config.toml
hop_length = 320
win_length = 400
kernel_size = 3
loss = "cross_entropy"
init = "trunc_normal_002"
beta1 = 0.95
Rows from block 5 of a small sound classifier, named by matrix and row number. Rows with one number belong to one channel. Each number is 128 + 32 x the weight over its row's rms, rounded and kept within 0 to 255. All counts start at 0. After the name is the row's rms in percent of the matrix's.
After each channel's rows are labels from the 100 clips, of 14848, where the channel reaches its highest value: "top examples" is what is common among them; "band" is the frequency band that holds the peak. Only what is clearly more common there than usual is listed. The data: synthetic speech, music and everyday sounds put through simulated rooms and audio effects. In brackets: how many of the 100, against the usual share in percent.
# c3: 3x3 conv (model.blocks.5.c3.weight, 144x144x3x3, each kernel summed), inputs 0-143
# c1: pointwise conv (model.blocks.5.c1.weight, 144x144x1x1), inputs 0-143

c3.104 094 [112 107 140 106 100 161 156 148 110 110 136 172 141 126 124 152  91 166 127 114 133 101 112  90 117 147 124 166 111 144  93 144 111 189 102 173  93  97 181 132  81 110 181 136 143 186 134 151 126 172 111 154 114  92  79 120 164 167  24 117  55  57 167  98 107 153 161 117  93 116 119 180 148 139 210 143 124  84 112 134 125  97 104 137 162  65 116 149 140 139 103  81 153 137  92 115 163 152 167 133 134 151 125 142  97 135 166 129  53  83 153 117 173 133 116  99 181 106 170  93 141 175  88 121 137  77 119 105 128 156 128 153 111 149 137  59 124 193 110 108 116 138 143  75]
c1.104 093 [ 92  79 156  96 132 105 137  86  51 153 146 140 117 160  82 100 172 103 132 133 125  78 118 107 172 151 140 178 129 148 138 123  73 150 121 174 130 100 122  95  84  79 112 134 146 132  73 107 131 143 155  98  92  62 150 115 107 173  60  97  81 129 157 109 114 138 129 167  86 188 127 144  55  98 152  72  95  86 114 199 104 204  79 136 124 100 150 116  89 111 115 109 107 176 125 118 121  96 169  88 136 122  74  91  79 133 105 136  92  57 153 123 162 147  76 152 181 121 121 109 137 105 109 133 142 128 136 164 172 103 136 123 110 141 124  53 123 141  99 156 120 121 137 151]
top examples: speech (94 vs 25.2)
band: 4000 to 8000 Hz (58 vs 25)

c3.67 100 [ 71 140 120 139 121  64 134 144 126  74 150 121 114  77 134 111 134 119 160 177 156  97 164 143 150 118 115 105 163  94 152 112 112 119 123 142  96 155  56 136 138 189  73 188 136  93 139  89 134  92 168 140 124 176 156 105 104 108 110  92 136 146 124  87 169  70 104 132  93 115 200 151 174 126  64  95  59 130 113 142  73 160 149 116 138 126 112 125 177 145 197 115  96  92 146  82 206 107 111  98 107 131 100  53 145 169 142 109 122 145 111 113 122 145 114 141 117 147 106 138  72  79  92 185 103 149 187 103 138 146 115  92  93 123 137 110 139 130 120 168 126  51 121 125]
c1.67 096 [ 80  59  90 122 142 108 152 132 155 114 125  98 108 143 149 154 114 149 131 169 138  71 170  99 140  84  84 160 172 123  98 130 131  77 120  86  83 166  97 182  75 140 104 122 108 180 155 132 112 165 115 139  96 106 149  59  86 116 117  77  96 116 134  79 146 138 163 118 128 127 183 119 118  40 151 100 108 113 110 116  55 121 181 136 142 141 149 152 133 173  81  75 107 143 136 134 165  64 139  97 143 122  78 104 142  99 159 103 174 101 143 102 133 121 115 162 142 135  94 135 140  89 128 144 111 155 215 110 105  97 105 115 125 118 190  95 149 111 102 164 211  82 135 102]
top examples: speech (98 vs 25.2); distance: near (70 vs 40.5); distortion (33 vs 13.3)
band: 4000 to 8000 Hz (91 vs 25)

c3.84 089 [130  69 136 117 152  66 120 122 103 113 122 114 113 104 178  90 125 183 125  98 112  76 159  83 134 105 119 138  83 124  59  76  85  80 129 144 122 151 127 126 173 120 107 125 121 169  87 104  88 164 202 101 119 140 169  88 115 181 161 144 138 147 138 139 165 114 135  98 126 151  91  88 115  71 144 137 124 170  93 152  87 106  75  89 110  79 122 175 136 172 188 108 154 151 136 121 193 147  84 173 103  95  83 160 100 121 144 155 166 111 138 155 111 113 128 112 108  88 171  69 110 129 153 118 117  95 230 105 113 140  81 158 142 173 121 140 116  72 154 129 120 179 150 129]
c1.84 101 [120  81 108  89 136  74 100 136 115 153 131 161  93 125 212 143 140 199 116 163 165 139 201  47 133 126 161 199  43 139 160  94 116 132 118 152 130 121 162 153 189 147 131 141 160 124 140 100 105 219 138 124  90 115 197 147 131 136 125 116 151 143 113 134 159 128  92 155  92 150 141  95 137  55 139 100 158 152 110 127  88  90  74  98  87 106 147 120 122 127 138  99 143 158 115 100 120 124 131 109 138 100  63 183 149 143 147 114 143 139 107 103  76 156 138 130 110 109 148 141 133 152 135  98 159 107 209  93 167 164 127 130 162 185 125  98 113 129 131  73 104 157  99 101]
top examples: drums (61 vs 25.2); distortion (35 vs 13.3)
band: 250 to 500 Hz (75 vs 12.5)

c3.54 109 [195 134 154  87 113 135 173 131 117 120  96  83  78 128 128 146  99 164 163  90 121  82 154  94 104 122 112 141 147 173 119 153  90  97  98 144  93 193 119 165 147 119  75 151 106  98 172  87  93 199 118 131 171 132 139 110  75 106  98 108 166 153 108 215 101 146  84 103 117 130 107 100 142 109 133 184  90 128 108  85 126  73 111  84  95 115 123 118 188  87  81 142  96  76 132 152 135 132 124 135 143 162 157 218  81  91 138  86  69 118 121 115 112 117 160  92 124 109 130 118 122 105 120 105  83  87 107 161 124  89 118 137  89 167 114 136  42 145 130 115  89 152 112 166]
c1.54 101 [212 168 115 130 132 119 107 124 134 140  91  52  90 140 123 149 103  78 153  88 147  92 176  74 110 102 115 117  94 169  75 135  80 123  80 154 132 162 141 178 133 155 102 142  78  94 171 103  70 167  84 100 185 166  79 114  98 111 110 128 169 114 111 162 129 121  80 123 126  99 110 109 122 116 123 180 140 180 127 132  95  88 122 102 112  92 110 177 210  94 142 103 100  59 121 132 129 137  97 158 117 136 178 146  66  98 150  97  97  74 100 206 122 115 127 110 103 131 181  85 126 131 149 115 116  98 131 151 137 130 109  96 137 138 122 139  74 102 170 143  80 107  98 114]
top examples: everyday sound (94 vs 24.9)
band: 250 to 500 Hz (33 vs 12.5); 500 to 1000 Hz (30 vs 12.5)

c3.16 104 [181 184 133 184 112 109 138 127 134 100  65  76  83 132 142 102  67 117 141  97 121 127 146  59 127  91 119 113 180 235 113 150 145 106 122 194 171 118 169 113 122 128 116 135 141 194 103 103 107 118 164 113  78 107 117 148 100 129 160 118 109 104 112  96 150  99 130 133 137 117 123  81 188 134 164 203 130 100 149 171 125 105  94  88 141 127 119 119 143 117 113 128  95 219 159 149 143 125 109  98 131  81 125  81  85 130 146 159 118 106 177 114  65  85 187  97  72 117  98 132 124 126 122 139  74 134  60 151 157 153 127 154 112  97 117  87  92 121 130 134 149 119 160 139]
c1.16 086 [122 160 125 179  71 152 160  98 164 153 137 123  89 109 126 104  86  88 140  82  95  81 121  86 141  85 101 129 165 184  99 195  90 109 142 172 132 181 136  91 128 133 137 138 113 138 162 127 154 133 163 112  72 161  50 146  94 123 210 132 106 115 157 136 105  89 128 173 109 131 144  87 171 171 124 167 152 120  90 114 164 134 117  82 125 189 101 117 119  84 124 137 103 182 136 148 145 125  98 108 172 110 129 105 130 219 119 153 127  76 224 137 121 131 107 146 106 119  93 123 104 130 141 104 106 150  89 128  99 114  45 153 120 102 151 126 143  60 154 177 133 124 136 115]
top examples: dry (44 vs 20.4)
band: 250 to 500 Hz (34 vs 12.5)

c3.59 094 [124  85 187 150 162 151 136 143 138 121 172 128 102 118 132 198  71 148 125 113 104  87 181 158  81 181 119 122 194 116 140 113 120 173 116 157 109 107 174 120  61 112 135  78 144 112 143 137 147  86 124 131 136 140 107  96  60 185  82  97  82 144 120 164 185 119  83 121 101 125 148 162 138 163  88 126  96 135 178 108  87 122 118  88 139 110  84 149 140 138 165 150 157 164 185 135 142 137  65 121 144 163 104 115  72 144 160 118  66 107 200 145  88 135 128  95 145 167  70  95 115 149 110  86  54 102 101 155 122 153 165  98 123 178 171 123 154 144 110 135 172 122 126 133]
c1.59 101 [ 67 124 177 180 161 135 100 166  88 115 160 145 108 142 102 159 117  91 121 139  83 116 144 129 120  76  84 153 183 106 141 135 121 127 125 202 100 104 147 137 101 142 166 153  94  84 128 102 109  73 132 135  81 111 155 103  94 141 117  93 121 150  57 165 142 121 123 104  63 138 134 100 110 160 143 116 158 124 177  95 141 165 138 133 137 125 100 152 113 146  91 118 110 128 159 103 108 141 149 152 198 126 170  97 151 169 115 189  98 127 107 212 115 129  93 147 147 117 119  89  95 110 114  94 100 135 144 180 136 151 219 120  87 185 135 113 153 136 217 173 144 124 117 214]
top examples: dry (52 vs 20.4)
band: 500 to 1000 Hz (38 vs 12.5)

c3.12 092 [125 134 147 169 104 113 103 178  53  39 125 168 148 134  97 198 131 103 173 117  82 150 116 146 116 122 134 108 152  99 151 102 106 141  89 121 107  98 143 135 138 141  63 139 131  57 125  82  98 133 170 211 111 173 109 130 182 163 136 124 109 128  85 138  76 110 101  84  86 119 132 118 119 148 123  81 153 126 118 156 132 121 165 124 144  63 115 117 121 163 142  84 130 149 109  51  66 172 127 108  90 100 104 127 184  90 104 109 122 108 193 134 131 115 171  89 163  88 132 154 102 104 161 142 175 140 166  83 107 172 160 145 144 123 143 143 142 177 156 139 167 162  86  94]
c1.12 094 [ 91 134 159 109 119 132  72 136 143 101 137 157  72 118 143 125 106 102 169 129 107 104 139 137  83  73 120 144 132 115 115 158 115 143 118 100 115 100 182  93  70 113  65 131  91 109 119 127 101 108 143 162  97 138 112 102 133 146  89 107 151  93  85 151 128 148  98  70  78  87 146 143 102  64 132  71  96 103 102 151 104 148 131 117 128 106 115  31 108  82 183  93 119 138  60 164  55 123  78 127  99 136 151 106 175  82 139  68 123 141 184  91 130 155 165  55 133 109 151 157 110 127 152  86 125  98 124  87 166 105 168  90 108 136 130 120 194 148 140 184  83 138  97 104]
top examples: everyday sound (50 vs 24.9)
band: 0 to 250 Hz (48 vs 12.5); 250 to 500 Hz (41 vs 12.5)

c3.98 092 [142 125 126  81 142 117 137 131 191 109 118 138 106 113 120 111  64  61 158  84 146 185 135 140  75 177 189 133 135 129 111 200 123  99  96  94  43 122 121 131 104  83 175 191 129 115 111 108 154  53 144 187 161 120 168  85 133 190 124 151 125 121 131 101 106 112 110 129 110  87  94 140 138 100 159 161 178 125 172 114  90 158 111 100 134  79  93 136  79 134 110 156 104 105 158 124 155 132 108 135 118 165  77 136 157 135 133 222 162 132 124  99 130 136 118  82  98 192 123 109 120 133 133 131  82 150 151  83 145 143 118 144 171 106 132 154  72  79  84 144 131 177  94 120]
c1.98 112 [124 136 156 106 134 129 141 111 133 127  79 166 138 141  82  85 122 132 155  90 187 167 141 103 126 245 123 133 121 103  89 115 105  77 108 100  81 127 161 143 157  89  64 155 121 135 105 118 119  60 152 106 137 111 117  96 116 157 111 124 117 121 106 122  80 115 126 107  95  93 145  81 136  79 139 166 142 149 163  96  77  99  95 151 103 126  92 168  65 137  83  93 141 130 133 132 132 144  91 135  86 167 134 103 171 146 114 138 136  75 100 193 146 199 160 128 104 156 105 137 127  98 194 139  92 141 115  92 180 148 104 119 124  39 112 101 117  70  61  68 118 111 111 122]
top examples: speech (70 vs 25.2)
band: 500 to 1000 Hz (65 vs 12.5); 250 to 500 Hz (31 vs 12.5)

c3.24 094 [143 117 139 133 194 124 132 114 158 154  95 124 113 138 142 167 155  89 125 164 178 124 132  76 122 111  92 163 123 161 145  37  95 142 100 176 134 155 126 141 105 185 137  81 167 123 136 192 186 149 109  99 137 121 121 129  76 120  94  92 171 143 141 134 122  88 133 168 102 114 119 111 113 143 182 148  36 169 153 103 111 159 118  47  91 138 120 127 114 143  47  73 121  97 148 112 180 105 123 113 156 167 194 192 173 115 112  99 130 106 114 181 133 163  98  81 118 129 178 126 137 126 152 168 150  82 133 129 103  73 116 167 118 136 160 155 141 136 128 116  79 149 112  82]
c1.24 101 [139  73 132  53 133 112 134 115 155 125 114 155  53 145  76 129 113 102 146 165 174 195 145  80 106  70 151  97 144 104 146  58  93 135 144  94 131 174 105 140 125 107  82 129 136 126 150 160 129 113 106  82  83 114 121 142 142 163 136 109 115 108 101 176 126 112 121  93 142 136 195 136  99 141 188 103  99 124 140 116 140 155  83  84 133 172  72 157 148 176  77  85  85 122 149 163 110  43 147 118 141 143 145 117 129 158  89  75  71 140 124 134 103 162 178 110 130 104 166 118 185 117 139 127  83 106 156 186  94 113 108  64 127  80 125 114 104 160 102 111 102  97 155 180]
top examples: everyday sound (96 vs 24.9)
band: 1000 to 2000 Hz (40 vs 12.5)

c3.108 095 [ 76 178  69 118 105 111  99 124  80 147 139 133 149  94  72 130  96 146 123  83  64 158 142 151 125 110 156 122 113 108 132 136  93 121 126 149 148 164 132 194 109 135 184 120 177 105 143 123 176 120  97 145 152 122 131 152  71 108 178 197 106 157 177 153 131  94 205 108 104 109 118 160 172  97 131 148 106  69 148 115 128 111 106 144 104  41 167 143  80 104 120 179 130 132 172 140 145  88  57  91 137 135 123 151  83 121  91 157 113 156 135 103 155 125 130 139 131 176 170  94  91 168  69 134 111 185 102 112  63 106 134 121 108 137 146 181  88  97 153 118 122 123  66 149]
c1.108 107 [146  91  67 159  79  93 120 191 147 133 147 128 151  77 112  77 114 174 187 122  36 126 139 162 128 103 187 103  84  95 116 102 168  85 103 157  89 139 148 152  90 114 140  95 139 152 163  57 193 119 114 135 178 130 134 165 144  85 103 104 155 130 193 113 142 144 138 100 112 156 114 166 131 132 129 177 147  88 159 100 105 142 140 106 130 103 175  86 132 134 116 206 140 101  76 175  95  98  98  88 152 146 150 127  78 136 160 129  68 193 154 116 116 117 116  86 120 165 103 136 118 165 121 114  54 128 123 133 111  84 154 118 110 121 165 150 176 103 157  97 127 113 117 141]
top examples: speech (51 vs 25.2); dry (47 vs 20.4)
band: 500 to 1000 Hz (53 vs 12.5)